{"model": "contrastive image-text model", "dataset": "close-ups of made-up surfaces with and without defects", "train_examples": 101725, "image_size": 48, "grayscale": true, "crop_scale_min": 1, "horizontal_flip": true, "cutout": 0.25, "tokenizer": "word", "vocab_size": 30, "loss": "sigmoid", "embed_dim": 128, "encoder_arch": "mlp_mixer", "encoder_norm": "layernorm", "encoder_norm_position": "pre", "encoder_activation": "swiglu", "encoder_mlp_ratio": 2.67, "encoder_parallel_block": false, "encoder_inner_norm": false, "encoder_patch_size": [6, 6], "encoder_layers": 10, "encoder_width": 128, "text_encoder_causal": false, "text_encoder_width": 128, "text_encoder_layers": 10, "text_encoder_norm": "rmsnorm", "text_encoder_norm_position": "pre", "text_encoder_activation": "squared_relu", "text_encoder_mlp_ratio": 4, "text_encoder_head_dim": 32, "text_encoder_fused_qkv": true, "text_encoder_bias": "none", "text_encoder_qk_norm": true, "text_encoder_parallel_block": false, "text_encoder_inner_norm": false, "text_encoder_positions": "learned", "init": "orthogonal", "residual_init": "zero_last", "optimizer": "adamw", "learning_rate": 0.0029, "beta1": 0.9, "beta2": 0.98, "eps": 1e-10, "max_steps": 19100, "batch_size": 256, "epochs": 48.1, "lr_schedule": "cosine", "final_lr_fraction": 0.05, "warmup_steps": 950, "weight_decay": 0.04}
Rows from block 2 of the text encoder of a small contrastive image-text model, named by matrix and row number. Rows with one number belong to one neuron. Each number is 128 + 32 x the weight over its row's rms, rounded and kept within 0 to 255. All counts start at 0. Numbers have three digits each.
After each neuron's rows are labels from the 100 texts, of 14848, where the neuron reaches its highest value: "fires on" is the input token at the peak. Only what is clearly more common there than usual is listed. The data: close-ups of made-up surfaces with and without defects. In brackets: how many of the 100.
# fc1: MLP up (text_encoder.blocks.2.mlp.fc1.weight, 512x128), inputs 0-63
# fc2: MLP down (text_encoder.blocks.2.mlp.fc2.weight, 128x512, transposed), outputs 0-63

fc1.63:095157214154087141150144149146177071170087138103143147135225153127145142152096103123125160060097159144088119110169099156099158149137096122157108109129139155101150151100137102099097151098106160
fc2.63:092205122178121174144169122135082128161066157087185129157113122111125148134091071131114117129120178151126147111119145137114162149124075138196117081160149158120150129096149100114066170097096178
fires on: "leather" (100)

fc1.38:104128128118071184081170072122099118101093086206118122152148113077171081123181090109129108143159087169118166186149133114123103085157147102157117098113140076128151129141164139112126100092136148
fc2.38:109159192124078143109111093152068139116076130144080112136157136138180104135139117097132109105092125139120168131205129142119098121149196100149136083123153078126154157100094177110150150100139115
fires on: "brushed" (100)

fc1.218:093162191160081142155154154157158081171091138097151156141200156116126159159095100135120160065094168144086119108172117159091164164142095132159102096140148159104158156101141091097092160093100161
fc2.218:091206119178119174142171121136080130159064155091182128159111123108124144135092068130113118133121179150125148113121147138114162146123078141196118081161147158121150128097147097113068168095099180
fires on: "leather" (100)

fc1.2:091093148129142168102097163106166133089165090176121160166149164075085092123134156158082133130151069087090121175193153156103161101101101168096104105140169154153133151158152086081165087117101091
fc2.2:113097138105149139109117134138167143109213093160164110145132148086102121111127160192103116157152128092104130140091152148133158093064123147127109154135202170157110154141140121069200055125085130
fires on: "circuit" (100)

fc1.37:100143094168162103164152165102094165102115095130161144098109100159132145120080158132105152099107176086163170062205101104102094084130103160110163110145118155161102090086105097075125082102172147
fc2.37:091158062209154103168177155143106114160129106104194142071127087166132158136053141118123140087114109142173146137122129063092102147138129165124175101126145137148105063094121096116114136164168154
fires on: "wire" (100)

fc1.472:115095093105058184078166083098114108115092097201145139144145114100168089114189108121125120138143103145132158210136126091086114106140148106127123102090148091127130148167180130130128096101115147
fc2.472:110161189127081140112114093153065142118074132142084112134155134139178107135137119097132110106092123136123166131202131138119097121149197103149139081125156077128149154099091176111149153101142118
fires on: "brushed" (100)

fc1.253:150106096141110089140127115123211071150124131121089159226173106196144081218164149132116134097098144104072100119155130123154127144127104125136161146143102166122094102097122129114122152136143114
fc2.253:172110082154124082145157123117118148173088151161113132112125065125106092116174132150126104100115108086136046082101151142191189070141141143172145112174074120177099075139120101115110114150116071
fires on: "carpet" (100)

fc1.323:160090099152095087157132104108181096164111142130083172197161098187126086189175154151100116095088132091070093105132153143158151123140138120151169124149096145145086098112109126103115123142110101
fc2.323:171110079154123078144160119119115151172086147163112132109125066122110093116175129149127102105113106090137048083097149138189183069141146145172143111173072115178095075137116101115112117151121074
fires on: "carpet" (100)

fc1.5:144146101115152082158133146140102141105116112085119114134076164106133155069132106112150106143141130141134090127028147138115141104061128158024094162099100109074141105124118145169152148118116132
fc2.5:165189088157165113119139184150092160077095155135105114162136221111099132135113077066150145141166120120132109109154151180111161093145142147131084131154124093110135084171083134152147176161150140
fires on: "stone" (100)

fc1.417:096134143121062185082172079129098124106093088200106118144157111081171091109175105095130106148142092165108167174161137123120118092160163099155126085123137080132152122146154155106126105093131149
fc2.417:110158194124077145107110093153069139115077130145079112137158139138180103136139116098132108104092126140120168133207128145118098121149195100148134084123152079124155159100094176109150149098138113
fires on: "brushed" (100)